{"model": "image captioner", "dataset": "views of escape-time and Newton fractals", "train_examples": 145000, "image_size": 64, "crop_scale_min": 1, "horizontal_flip": true, "tokenizer": "char", "vocab_size": 31, "encoder_arch": "vit", "encoder_norm": "layernorm", "encoder_norm_position": "pre", "encoder_activation": "gelu", "encoder_mlp_ratio": 6, "encoder_head_dim": 64, "encoder_fused_qkv": false, "encoder_bias": "qkv", "encoder_qk_norm": false, "encoder_parallel_block": false, "encoder_inner_norm": false, "encoder_drop_path": 0.05, "encoder_patch_size": [4, 4], "encoder_conv_stem": false, "encoder_layers": 10, "encoder_width": 160, "encoder_positions": "learned", "fusion": "prefix", "decoder_width": 384, "decoder_layers": 8, "decoder_norm": "layernorm", "decoder_norm_position": "pre", "decoder_activation": "geglu", "decoder_mlp_ratio": 4, "decoder_head_dim": 32, "decoder_fused_qkv": false, "decoder_bias": "none", "decoder_qk_norm": false, "decoder_layer_scale_init": 0.01, "decoder_parallel_block": false, "decoder_inner_norm": false, "decoder_positions": "rope", "decoder_prefix_bidirectional": false, "decoder_connector": "mlp", "decoder_tie_embeddings": false, "init": "trunc_normal_002", "residual_init": "zero_last", "optimizer": "muon", "muon_scale": "original", "lr": 0.015, "momentum": 0.98, "nesterov": true, "orthogonalizer": "newton_schulz_5", "adamw_lr_other_params": 0.00086, "grad_clip": 3.0, "steps": 6300, "batch_size": 32, "epochs": 1.4, "lr_schedule": "wsd", "decay_fraction": 0.3, "final_lr_fraction": 0, "warmup_steps": 310, "weight_decay": 0.01, "adamw_weight_decay_other_params": 0}
Rows from block 5 of the text decoder of a small image captioner, named by matrix and row number. Rows with one number belong to one neuron. Each number is 128 + 32 x the weight over its row's rms, rounded and kept within 0 to 255. All counts start at 0.
After each neuron's rows are labels from the 100 texts, of 14976, where the neuron reaches its largest size: "tokens" is the input token at the peak. Only what is clearly more common there than usual is listed. The data: views of escape-time and Newton fractals.
# gate: MLP gate (decoder.blocks.5.mlp.gate.weight, 1536x384), inputs 0-54
# fc1: MLP up (decoder.blocks.5.mlp.fc1.weight, 1536x384), inputs 0-54
# fc2: MLP down (decoder.blocks.5.mlp.fc2.weight, 384x1536, transposed), outputs 0-54

gate.463 [118 148 118  82 105  83 109 138 118 133 134  88  90 174 116 134 122 126 120  90 101 105 119 107 153 153  98 185 192 113 107 164 115 139 124 153 127  98 153 103 143 188 103 147  68  61  89 110 111  77 162 172 143 150 107]
fc1.463 [131 142 101 134 105 134  78 155 123 171  82 104 125 111 151  90 160 124 176  83 104 121 117  91 149 157  97 132 132 142 137 114 142 146  68 205 128 168 128 111  66 112  97 103 131 168  89 147 102 151  80 126 141 134 101]
fc2.463 [119 112 122 143 121 168  95 107 145 130 107 145 137 139 140 187 117  88  88  64 158 148  73 145 126 137 106 143  56 153 129 143 109 110 109  49 132 161 119 137 163 101 120 118 117 118 100 188 177 148 137 153 156 176 168]
tokens: "<end>"; "e"

gate.206 [217  86 155 137  80 129 117 108 107 114 169 130 107 140 153 179  58 152 103 172 143 111 102 151 132 138  91 119 101 139 156  91 162 142 136 111 140 115 179 143 141 124 171 172 185 137 182  93 113  98 148 166  76  79 148]
fc1.206 [ 72 177 120  65 145 116 144 151 146 148  82  68 122 121 113 107  71  98  64  99 132  76 180 157  84 113 146 159 107 128 112  71 203 156 167 100 160 129  52 141 147 151 107 131 106 133 115  99 154 148  98 135 154 100 125]
fc2.206 [ 94 172 107 136 135 136 170 126 116 123 157  99  82 255 158 112 108 135 134 121 151 154 116 168 102 173 124 126 125 133  99 141 189 120 138  86 142 132 109 119 130 138 116 124 100 106 101 138 166 165 103 103 123 129 145]
tokens: "j"

gate.531 [ 62 134 154 156 151 130 126  94 141 132  90 154 163 205 170 111 140 104 128 106  92 117  31 123 106 106 142 128  94 152 110 110 133 139 103  73 163 112 136 130 150 140 119  69  96 110 139 173 113 111  99 126 102 132 112]
fc1.531 [169 235  64  96 118 129 119 164 115  84 152 133 140  82 117 177 125  66 127 133 150 119 180 186 145 133 143  98  82 166  86 102 144 121 124 169 135 132 115  95 102 137  58 171 185  80 100  88 149  82 126 100 127  94 167]
fc2.531 [163 101  83 107 170 168 142 143 147 153 107 209 133  66 106 136 112  70 123 152 151 109 112 143  92 159 125 136 167  79 102 125 103 135 133 129 127 144 146 100 162 110 116 134 133 157 136 152 138 145 111 120 102 120 128]
tokens: "t"

gate.31 [169  94  68 129 150  86 141  97 107 129 114 120 170  80 146 136 141 134  57 190 150 163  99 109  99 168 153 117 140 157 130 156 133  92 147 125 107 142  83  95 130 135 166 158 168 117 104 142 127  61 117 162 124 102 120]
fc1.31 [113 102  70 145 119  66 114 106 135 170 112 132 179  87 122 111 105 137  90 148 112 180  75 126  79 121 138 128 163 128 153 144 141  75 139  77 134 144 160 103 151 120  88 159 161 152 124 156 135 120 125 165  89 154 111]
fc2.31 [169 176 111 142  95 163 126 121 125 181  95 106 171 181 159 135 101  78  72 149 133  87 174 127 130  74  79  75  88  91  78  98 121 123 107  90 112 105 127 156 118 175 104 122 144  93  97  99 160 145 161 125 144 122 121]
tokens: "<end>"

gate.678 [122  88 120 155  77 128 103  80 147 191  93 149 107 157 137  98  76 154 143 160 137 103 179 149  97  67 142 164  61 100 187 119 124 131 106  95 162 125 102 117 112 112 130 138 107 125 179 119 125 159 156 139 116 151  75]
fc1.678 [126 130 125 143 187  99 147 103 158  24 126 112 135 140 118 134 164 105  98 146 153 121  95 119 149 166 143 111 195 139  97 122  81 151 168 168 103 121 114 156 133 128 108 120 152 110 157 173 101 155  99  85 135 123 145]
fc2.678 [102  88 153 131 120 170 219 129 152 103 116  65 138 157  63 101 163 102 149 113 123 169 145 108 162  62  99 157 124  92 201 127 125 116 106 127 121 123 126 140 156 154 129 125 157 144 137 109 173  83  94 124  66 123 132]
tokens: "j"

gate.382 [183 139 165 123 127 148  94  99 170 141 143 152 124 102 147 119 132 142 106 138 172 128  60 128 121 140 155 106 135 170 108 171 138 135 157 128 188 125 102 179  71 151 122 170 123  48  87 156 117 170 103 132 183 103 188]
fc1.382 [120 106  63 131 116 126 106 181  95 100 135  79 125 153  74 154 182  64 155  49  77 143 174 136  98 179  66 166 118 101 141  88 123 127  99 124 130 105 138 108 133  92 132  87  47 171 191 137 140  68 130 132 163 142  85]
fc2.382 [130 185 175 151 144  97 190 125 187 106 121 140 116 166 149 148  74 146  81  58  52 112 139 153 151 112 142  77 159  82  49 108 121 118 164 155 138 160  90 118 164 138  90  57  98 159 156  71 172 101 124 168 140 154 133]
tokens: "j"

gate.583 [176 121 140 122  96 129  56 176  93 108  80 136 118  82 128  72 174 162 162 116 140 139 122 143  86 171 149 103 141 159 159 118 158 123 157 153  84 201 126 134 100 104 127 158 107 132 179 159 103 130 129 145 135  62 157]
fc1.583 [141 175  49 157 192 220 139 111 152  81 175  86 183 122 164 142 103 122 132 143  95 113 158 135 103 125 119 176  98 195  69 116 125 152 119 128 145 115 115 184 171 148 168  29 149 173 131 135 193 119  68 139 160 149 103]
fc2.583 [122 116 174 152 147  54 189 103 169  94 146 136 153 174  98  82 120 136 120 129 178  72 134 116 123 111 125 128 118 139 158 144 113 140 137 141  31 122  90  92 130 119  97  78 160 109 113  94 123 167 169 169   0 166 113]
tokens: "b"

gate.212 [105 183  94 164  79 139 151 122 111 130 119 135 140  85 144 123 118 145 118 106 154 128 100 134  92  73 183 102 128 198 148 108 192 126 131 110  94 159 148 122  77 139 151 163 105 129  89 155 125 155 190 163 122 136 138]
fc1.212 [174  70 142  99 174 140 147 154 139 145 151 102 113 157 126 152 138  93 118 143 112 142 174 132 160 166  56 152 131 124 111 160 111 127  88 161 136 129  74 141 180 151 111  86 139 107 163 103  91 121 123 101 103 112 116]
fc2.212 [111 106 166 126  78 137  91 154 107 121 133 117 120 100 115 133 107 130 177 117 147 144 116 164 133 121 164 111 131  49  89 140 119 146 104  68 148 173  90 136  93 101 134 127 125  56 101 153 129 149  60 165 111 124 133]
tokens: "u"

gate.682 [136 225  90 110 105 132 117 117 114 187 104  92 178 144 139 117 111 156 108 181 219 111 138 113 113  99  92 102 152 124  95 140 135 110 121  92 102  95 139 150 133 110 130 149  87 121 143 144 104 106  40 126 157 108 132]
fc1.682 [147 145 128 111 118 143 157 130 101 160  85 181 113 132 132 109 167 150 132 153 134  82 131 139 152  77 105  85  98 106 111  95 165  81 126 136 119 115  93 164 120  87 158 151 143 181 116  89  60 118 127  90 173 130 106]
fc2.682 [ 79 128 128  92 131 102  86  29 102 135 142 113 218  59 102 137 109  59 126  95  76  88 101 151 136 109  81 127 113 130 193 147 177 126 145  71 173 150 150  99  97 136 137 157 102 152 100 158 144 117 104 105  42  67 113]
tokens: "e"

gate.298 [165 101 126 139 108 107 108 110 104 146 120 162 125 149  85 108 124 116 117 167 156 100 129 153  96 161 163 139 137 144 135 185 163 152  95 139  63 112  85 161 132 132  83 183  54 125 119 106 146 194 176 119 138 105 136]
fc1.298 [ 76 122 120  82 151 189 129 140 174  91 145 117 218 130 150  95 108 117 149 130  86 183 133 102 151 125 123  72 153 162 154 120 105  88 150 108 147 145 102 147 114 142 140  98 175  96 179 157 136 110 133  91 142 119 121]
fc2.298 [168 154 140  99  85 107 101 126 190 144  96 140 119 168 123 110  89 157 162 145 128 109 115 145  72 127 148 154 125 117  82  78 101 120 138 143  72 113 146  99 136  94 107 134 131 147  79  64 118 115 125 119 153  90  77]
tokens: "b"

gate.344 [113 206  50 148 122  83 133 178  88 110 162 134 110 114 144  92 149 179 175 106  53 158 169  86 126  46 115 134 123 184 127  87 132 148 116  84 154  96 158 106 171 111 114 132 164 124 185 180 152 135 184 111 103 172 142]
fc1.344 [141 211  53  91 129  78 143 173 164 157 176 122 114  66 139  92 158 150 148 110 134 155 181 139 109  74  60 130 120 158 158 124 150 132 101 108  55 103 140  91 140 123 112 101 126 139 199 118 105 114 101  73 121 153  89]
fc2.344 [ 79 177 130 115 175 105 174 150 125 132 109 126 116 113 134 125 159 155 131 154 144 158 120 152 148 189  69 127 145 153 149 152 127  96 133 190  97 146 123 132 134 141 130 105 110 139 167 145 141 139  84 114 102 144 162]
tokens: "e"

gate.445 [105 121 110 104 128 155 109  48 142 176 110 112 153  98 154 149 108 166  39 197 122  79 111 125 165 103 145 118 193 136 126 153 118 112 138 100 122 162 174 128  89 184 223 159 116  82 100 180 122  69 158  74 166 113 104]
fc1.445 [113  82 166 113 127 130 169 111 100  90 173 119 178 105 186 132 154  73 146 130 192  92  85 123 105 128 135 146 119 126 109 171 124 111 186 121 164 170 122 120 133  56 111 134 133 118 115 126 158 106 152 176 146  97 138]
fc2.445 [111 121  97 174  97 175 106 107 126  88  93 115  76 141 131 135  98 174 122  84 122 122 139 144  39 123 132 149 131 174 154 151 152 101  79 134 138 131 117 153  83 142  67 158 175 112 130 144 117 180 148 194 131 151 146]
tokens: "t"

gate.501 [ 83 112 175 155 136 126  85 140 145 160 163  91 146 160 163 122 207 136 102 117 109 101 101 102 122 119 153 136 173 157 157 119 169 136 178  70 137  99 162 133 100 159  77 144 132  85 185  28 162  99 120 156  97 105 102]
fc1.501 [116 115 171 102 106  90 120 100  50 127 177 177 136 179 150  93 144 160 124  98 119  84 198 142 114  66 135  76 113 116 102 138 143 145 103 142 112 170 150 124 190 112  98 128 122  95 133 123 164 168 108 144 114 153 121]
fc2.501 [167 138 148  82 122 119 140 191 116 110 161 153  34  93 165 107  95 163 153 118 143  73 103 146 161 144 149  75 164 168 149 126 129 136 154 131 100 116 111 163  82 146 113 112 118 153 194  88 120  80 192 111 177 151 141]
tokens: "e"

gate.16 [104  94  92 144 136 133 138 180 100 149 133 136  99  63 122 139 118 116 167 152 228  68 143 113  98 151 128 140 118 123  93 143 118 109 144 134 143 160  69  98  86 148 151 102 120 113 125 132 172 161  95 104 100 172 120]
fc1.16 [119 170 103 143 126 102 109 179 100 190 143  89  80 106 161 135 130 136 104 114 162 148 182  88 154  45 139 157 144 117  74 167 109 142 152  86 187  99 157  34 136 114 152 135  83 135 144 117 147 151  64 102 124 123 144]
fc2.16 [155  34 132  73  81 116  94 136 107 163 113 138 169 158 145 148 109  22 115 169 129  99 110 138 141 154 166  86  84 122 142  87 101 124 106  48 134 176 173 144 107 110 129 153 175 136  83 175 116  65 153 230  81 171 141]
tokens: "u"

gate.680 [111 170 120 111 120 117 162  73  94 114 190  95 102 125 124 127 129 126 160 105  55 116 141  86 114 193 127 167 141 136 135 131 148 114 128  74 168  66 159 111 114 164  92 105 154  55 173 152 123 121 150 136 148  75 107]
fc1.680 [129 139 177 143 170 142  79 119  99  92  95  94 164  86 124 135 143 111 101  91  97 171 151 129 161 161 131 156 113  88  89 173 124  68 173 105 175 189 164 117 108 112  79 117 120 174 217 109 162  99  92 154 123 102 161]
fc2.680 [167 124 111 120 124 197 164 103  66 161 146  93 197 112 115 152 168 131 167  76 169 126  60 170  62 154 154 207 134 111 108 119 139  92 117 117 167 121  97  85 115 126 127  94  96 114 100 164  89 121  91 180  75 124  92]
tokens: "a"

gate.610 [138 114 186 136 118 141 111 153 123 143 121 131 169 166 168 213  79  82 136 163 131 122  95 135 159 128 139 105  67 159 150 155 109 133 106 142 141 150 147  96 135 135  67 100 102 100 183 151 103 168 183 148 136  89 160]
fc1.610 [146 130 107  92 167 146 156 155 147 169 143  95 156 143 161 147 109  91 136  93 106 202 124 149 117 145 124 120 126 147 124  78 102 117 127 126 138 153 105 123 169 158 149  71 126 102 143 139 150 171 165  83 150 107 141]
fc2.610 [129 158 111 136 160 131 137 116 147  98 132 150 107  88 131  80 177 138 117 139 142 123 154 112 117 133 108 135  85  86 141 131 177 152 122 163  83  88 174 143 134  83 129  85 111  97  76 156 171 187 161 186 152  90 134]
tokens: "j"; "b"

gate.339 [111  95 143 129 130 113  92 124  79  72 138 181 120 138 154 149 121 124 155 110 109 172  88 139  86 163  81 122 157 144 150 142 176 106 119  85  75  99 182 160  69 139  87 128 179 151 144  89 131 125 135 129  84 135  73]
fc1.339 [134 117 121 129 152 102 160 137 148 137 204 113 200  68 107 110  92 136 146  88 174 119  60  88 122 133 157 161 109 145 123  53 165 124 135 145 142 128 144 119 110 161 122  97 115 113 131 115 150  48  93 129 154  95 124]
fc2.339 [101 147 146 144 154  62 145 126 154  89  80  79  81 195 108 150 112 111  86 128 147 162 156 172 144 165  88 158 158 107  87 133 139 127 165 103 150 157 133 142 114 111  88 197 148 125 144 151 111 147 109  99 117 109 188]
tokens: "b"

gate.17 [ 76 171  84 151 125 176  97  73 109 105 153 110 121 133 130 117 141  84 201 153 185 104  90 153 153 110 156 149 105 102 112 129 104 120 193 141 110 108  88  63 162 171  75 108  80 121  38 145 154 171 137 144 115  91 111]
fc1.17 [ 99 114 113 149 101 173 165 146 176 154 108 126  98  79 116 107 183 158 131 162 141 104 125 124 119 146 204 131 155  97  86 130  96  80  98 167 104 171 112  79 160 106 140 160 107 165 114  76 111 176  76 140 159 112  98]
fc2.17 [157 133 123 122 149 117 162 116 120 168 186 164  37 181 172 118  80  30 126  83  94 119 136 118 135  78 103 190  77 197 135 152  43 127 130 138  92 147  67 155 116 154 124 128 155 121  81 158 122 178 142 158 106 130  56]
tokens: "e"; "p"

gate.350 [171 115  83 135  98 142  67 132 137 154  77 118 145 104 166 115 129 109 149  78 143 155 157  88 128 166  97  87 106 127 139  81 137 110 136 103  86 125 100 139  88 108 132 113 110  73 107 133 162 111 152  64  85 197 102]
fc1.350 [155 181 148 178  95 120 102 111 155  95 121 133 185 186 105  99 123  99 140 166 173 116 153 136  96 148 118  64  56 157  86  98 134  88 146 148 134  85  60 158 174 162 118 152 141 106  79 139 144 157 140 116 155  90 110]
fc2.350 [140 113 110 138 160 161  99 120 134 191 180 120 155  94 178 154 171  79  92 132 154 113 174 136 140 114 107 115 238 105 129 144  88 101 170  61 146 188 143 129 181 157 149 133  73 123 107  90 129 128 149 105 143 120 132]
tokens: "<end>"

gate.575 [154 168 103 126 137 137  54  99 171 154  96  58  59 197 133 120 108 143  90  98  87 145 110 108 149 186 109 163 138 104 102 141 138 138 121 137 160  53 145 177  96 128 101 171 143 121 128  76 150 120  90 135 108 113 113]
fc1.575 [118 142 158 156 145 162 125 170 126  91 121 143 166 156 115  95 141 107 139 124 118 128 178 161 127 133 165 139 153 117  90 176  92 103 176 121  90 145 126 127 115 195 124 111 145 109 135  90 129 133  88 193 113 155 156]
fc2.575 [108 144 118 154 168 138 113 126 117 121 112 131 132 175 160 182  55 121 132 186 137 201 112 101 175 143 130  82 135  91 158 110 114 109 123  73 127 106 178 116 137 106  95  99 169 179 122 141 161 165 135 143 144 144 197]
tokens: "j"

gate.383 [116 100 157 168 128  76 132  38  97 125 114 135 118 182  93 147 121  80  93 142 162 156  84  79 126 136 190  75 149 111  85  87 107 136 116  96 134 106 126 155 117 147 131 130 170 103 105  86 142 198 181 138 128 135 105]
fc1.383 [ 90 139 141 122 123 148 114 111  97 159  89 169 121 142 153 121 150 120  73 160 123 131  93  67 112 151 139  96 154 151 111 171 114 192 122  89 160 122 106  92 123 111 124 127 101 147 122  74 144 180 127 133 129  59 173]
fc2.383 [ 83 115 130  99  76 188 187 159 122 186  93 105 154 116  61 144 170 133 136 100 125 157 197  74  77 154 102 131 130 108 137 109 156 104 141 100 149 107 130 119 126 159 125  91 167 111  74 130 130  88  82 145 110 160 130]
tokens: "<end>"

gate.681 [ 78 172  88 151 154 138  97  57  57 129 146 140 172  86 132 182 181 134  55 154 163  99  94  98 119 119 164 173 146 153 164 115  87 113 154 118 107  67 153  87 111  94 101 172 162 195 168 112 119 136 175  74 100 146 168]
fc1.681 [158  78  92 152 131 128 119 100 131 166 121  92 123 134 110 147 127 109 155  83 126 124 108  92 153 132 111  95 143 151  93 135 161 110 114 198 144 205 167 141 114 161 146  66 118 135 111 180 137  83 116 106 146 158 119]
fc2.681 [116 120 123 121 176 125 104  69 130 168 149 152 142 113 158 152 133 105  97 135 160  93  96 160 129 143 208 159 112 118  75  74 176 165  97 120 119 159 108 115 158  83  57 115 117 159  93 101 138  94  99 132 108 101 126]
tokens: "o"; "u"

gate.427 [130 123 100 109  74 143 130 103  42  75 160 105  94  86 105 106 140  52 112 138 133  92 151 117 134 183 179 103 163 121 162 151 144 124  81 186 122 120 182  89 138 120  74 117 135 156 162 125 154 170 171 101 119 108 112]
fc1.427 [137 132 124  93  99  87 138 111 152  82  91  53 113 155 149 125 210  70 110 181  96 132 131 146 138 210 125 134 162 117 136 181 123 148  89 193 137  71 166 114 205 161  62 120 125 143 136 134 115 161 173 202 134 112 132]
fc2.427 [ 89 123 110 125 103 128 155 123 176  96 120  94 171 134 133 119 208 128  92 126 161 194 104 155 114  52  90 161 135 136 155  83 211  78 112 106 162 128 139 165 117 184 107 141 142 115 110 136 147 122  55 157 193 160 141]
tokens: "e"

gate.646 [196 155 117 150  88 170 161  41 139 110  55 129  97 106 132 154 123 113 145 123 105 165 158  48 189 176 135 154 152 174 170 195 181 107  83 107 166 140 110 121 127 125 200  82 166  79 157 110 127 110 108  63 147 148 166]
fc1.646 [ 64 111 116 131 160 111 131 147 171 112 177 142 134 141 111 111 158 127 142 132 152  97 164 128 119  94 146 103 120 122 126  82 117 122 136 135 113  75 112 144  95 143  79 143 150 194 142 162 177 142 145 169 111 151 131]
fc2.646 [127 109 131 167 160 131 110 124 147 141 145 160 142 112 164 144 151 149 103 138 128 133 157 122 142 132 101 104 184 120 193 158 143  96 100 143 114 145 126 135 184 135 138 158 115  63 123 105 140  86  96  92 114 122  90]
tokens: "n"; "d"

gate.552 [ 86 143 126 142  78 161 155 118  95 102 148 121 151 157 132 126 116 164 144 123 124 120 147 103 163 146 142 168 132  95 130 145 123 165 125 175  94  51 110 130 142 150 153  86 150 143 122 112  86 127 129  53 105 113 135]
fc1.552 [168 114 107 102 151 174 112  94  80 187 127 116 168 118 161 136 142 147 100  85  90 109  77 120  88 129 114 120  87 127 108 148 111 111  97  76 172 140 107 148 116 186 148 107 139 204  80 101 114 100  93 167 132 152  99]
fc2.552 [123 133 130 147 163 104 142 129 101 145 108 109 100 116 119 161  91 148 115 117 168 163 115 140 200 120  96 119 158 111 166 158 136 160  92 138 182 117  86 178 115  65 120 151 104  72 169 122 151 179 113 107 126  75 128]
tokens: "e"

gate.39 [131  83 119 131 161 124 174 165 120 158 162 126 147 127 108  45  62 134 150 107 199 183 167 146  90 185 108 174  57 100 112  91  84  77 111 141  96 120 118 117  87 181 161 117 140 125 125 104 106 101 129 133  82 118 137]
fc1.39 [ 96 211  82 123  96 176 158 152 141  60 163 105 123 106 163  96 183 137 145 141 101 112 172 153 145 180  97 125  84 159  69 192 109 181 106 163 192  79 113 129 122  94 101  98  82 111 161 201 125 147 140 118 139 103 113]
fc2.39 [130 111 109 173 109  95  85 147 145 139 149 119 255 125 139 126 127  88 155 166 199 177 161 113 155 135 132 153 122 114 166 102 130  72 123 122 134 150 134 124 141 120 149 163 101 162 131 128 145  84  96 150 100 154  89]
tokens: "a"

gate.603 [154 184 110 140 151 156 140  76 161  16 195  92 108 142 119 125 135 124 186 101 116 177 128 106 152 153 119 121  67 136 148  89 134 122 129  51  80 104  66 176 110 133  92 112 144 130 162 154 138 123 128 105 127 165 136]
fc1.603 [183  93 105  98 116 157 124 134  95 150  59 109 126 154 164 153  82  82 128 129 133 123 115 138  96  90 126 163 137 128  61 119 133 129 110 190 132 159 150 116 203 139 167 176 180  97  94 142 130 173 166 128  54 140 113]
fc2.603 [ 69  97 164 119 166 157  96 216 155 129  88  93 131 145 123 148 133 140 123 122  99 152 152 141  98 109 115  81 140 129 129 177 172 145 134 164 133 150 107 138 124 134 181  89  70  91 130 119  82 136 109 118 123 129 128]
tokens: " "

gate.174 [ 88  87 141 116 138 107 134 187 122 147 131 133  75  70 177 110 129 209 128 168 147 114 113 128  89 118 145 147 117 162 148  73 151 150 165  88 152  96  88 119 149 169 211 103  80 113 130 116 151 185  98 178 122 149 131]
fc1.174 [144 132 137 134 125 114 136 107 108 135 147 143 143 146  94 113 110 105 145 157  87 172 108  97 170  87 168 136 136 149 125 133 124 158 155 160  88 162 171 195 137 111  98 186 139  80 110 146 138  93 206  90 108 127 124]
fc2.174 [125 145 189 110 170  81 128  90 179  98 126 106 144 163 127 147 154  81 157  73 141 140 180 167 161 187  99 162 131 139 146  87 153  96 139 104 146 124 196 128 108 158 117 107 132 136 105  94 110 153  59 185 145 170 140]
tokens: " "

gate.411 [165 126 146 174  95 120  81 150  97  39 130 109  74 140 100  93  86 121 146 188 181 110 157  96 111  87 179  98  84 147 128 155 168 161  78 140 103 140 142 157  83 168 205 182 100 113 116 132  65 156 120 111  81 118  85]
fc1.411 [118 150  95 105 111 155 121  70 143 139 113 161 145 104  98 145 172 129  84  72  98  86 137 147 149 120 113 147 186 168 117 135  92 153 129 134 157 163 126  93 108 127  91  65 154 130 161 117  94 118 121 114 164 174 172]
fc2.411 [ 90 111  79 138  90  39 102 182 197  59 156 174 141 162 132 120  85  97 119 121  90 161 154 109  99  58 128 123 117 163 112 141 104 174  64 136 127 178 155 123 121  99 137 106  99 130  85 106 143 155 111 144 145 114 102]
tokens: "e"

gate.118 [ 89  95 119 146 145 117 132 109 152  98 116 138 133 145 133  88  86  96 148 135 143 152 126 180  61 150 139 127 120 140 133 122  99 154 151  84 151 165 156 122 135 152 134 112 146 175 101 138 184 155 215 105 110 131 131]
fc1.118 [151 107  97 178 128 138 159 140  92 129 168  83 179  99  86 143 118 191 159  99 107  83  90 125 159  76 174 104  97 150  97  99 141 142 150  84 125 153 146  84 109 132 116 187 121  97 151 126 175 124  60 113 101 141 109]
fc2.118 [136 131  84 108 114 109 121  88  94 196  59 123 106 105 157 111  92 135  56 101 121 138 179 113 123 135  97  89 142 123 102  94 175 122 171 159 154 182 171 132 164  94 108 132 134 151 141 123 126 150 195  99 111 129 142]
tokens: "o"

gate.752 [131  84 193  64  84 105  96 152 125 105 166  73  87 135 128 168  77 103 159 194 131 164 124  98  82 135 122 157 168 101  90 158 185  84 105  99 143 120  96 183 143 104 139 100 162 138 127 123 131 103  95 120 157 178  98]
fc1.752 [143 128  75 181 157 155 130  77 179 160  86 158 138 154 129 140 179 159 115  37 124  98 130 170 152 131  97 104  55 174 171 106  56 178 115 144 103 154 160 126 127 164 120 181 111  82 125 152 112 127 182 100 141  92 154]
fc2.752 [151 123 121 134  80 130 157 112 152 135 124 105 112  58  99 136 130 106 174 154 143 166 129 116 175 157 138 117  73 162 127 171 167 130 113 118  93  59 124 187  99 148 106 160 159 116 127 246 129 194 116  98 145 163 143]
tokens: "u"

gate.674 [145 143 106 127 154 144 140 173  86 152 105 120 133 125 102 112 143 104 117 139 115 182 199 167 150 148 139 183 127 135 140  81 126 109 156  97 109 128 171  89 151 119 193 138 172 107  70  90 121 154 133 122 107 142 134]
fc1.674 [138 132 175 153 123 130 116 147 120 101 119 123 154  98 135 178 142 121  85 133  64 145 135 118 145 151 106  90 103 150 147 129 191 136  97 151 152 101 112 128 125 111 109 103 106 150 193 122 127 166 119 116 132 123 163]
fc2.674 [131 131 115 109 111 112  92 115 149  50 157 114 158  78 189  87 144 108 177 135 152 182 182 184 106  90 140 171 160 116 148  92 103 137 163  84  58  60 166  96 136 141 103 139 150 171 147 167 157 118 122 103 153 118 110]
tokens: "t"

gate.533 [124 168 152 141 145 102 142 156 134  95  89  45 109  78  48 116 139 126 123 198 142 123 167  90 109 151  77  45 113 143 180 163 129 185 128 174 137  80 192  89 117 105 104 133 188 115 162 141 122 169 149 158  90 101  96]
fc1.533 [118 114 144 135 132 155 203 129  83 132 141 120 131 161 135 137  42 181 141 153 153 155 122 115 122  74 148  95 115 105 113 117 151  93 142 119 120 134 125 148 153 129 109 106 124 165 104 146  97 102  76 131 122 144 143]
fc2.533 [ 83 151 207 143 109 134 133 130 136  70  41 131 114 140 139 137 182  99 150 165 155 146 105  96 140 144 127 145 163 134 119 101 120 156 101 118  83 107 129 144 153 119  91  99 152 168 161 146  81  89 199 174 175 172 174]
tokens: "u"

gate.78 [135 184  60 110 129 118 135 126 144 139 211 166 176 136 102 109 117 120 167 119 135 113 150 173 141 158  85  94 151 126 130 138 160 125  95 125  76 101  86 115 142 154 213 167 140 133 156 148  97 179 155 157 130  69 132]
fc1.78 [ 68 116 146 126 143 113  96 159 116 120 167 115 109 168 105  74 161 124 119 144 134  85 128 124 146 116 178 138 155  94 136 131 113 149 140 116 131 114 124  73 147 115 121 131 172 118  56 112 153 111 110 133 138 171 105]
fc2.78 [154 180 115 120 138 155 124 124 117 177 126 143 112  53 140 122 122 163 178 139 103 147 127 141 115 148 143 123 134 129 132  98  67 136 113 132 160  78  68 197 200  94 109 165 127 136 142 125  87 111 191 188  96  72 124]
tokens: "n"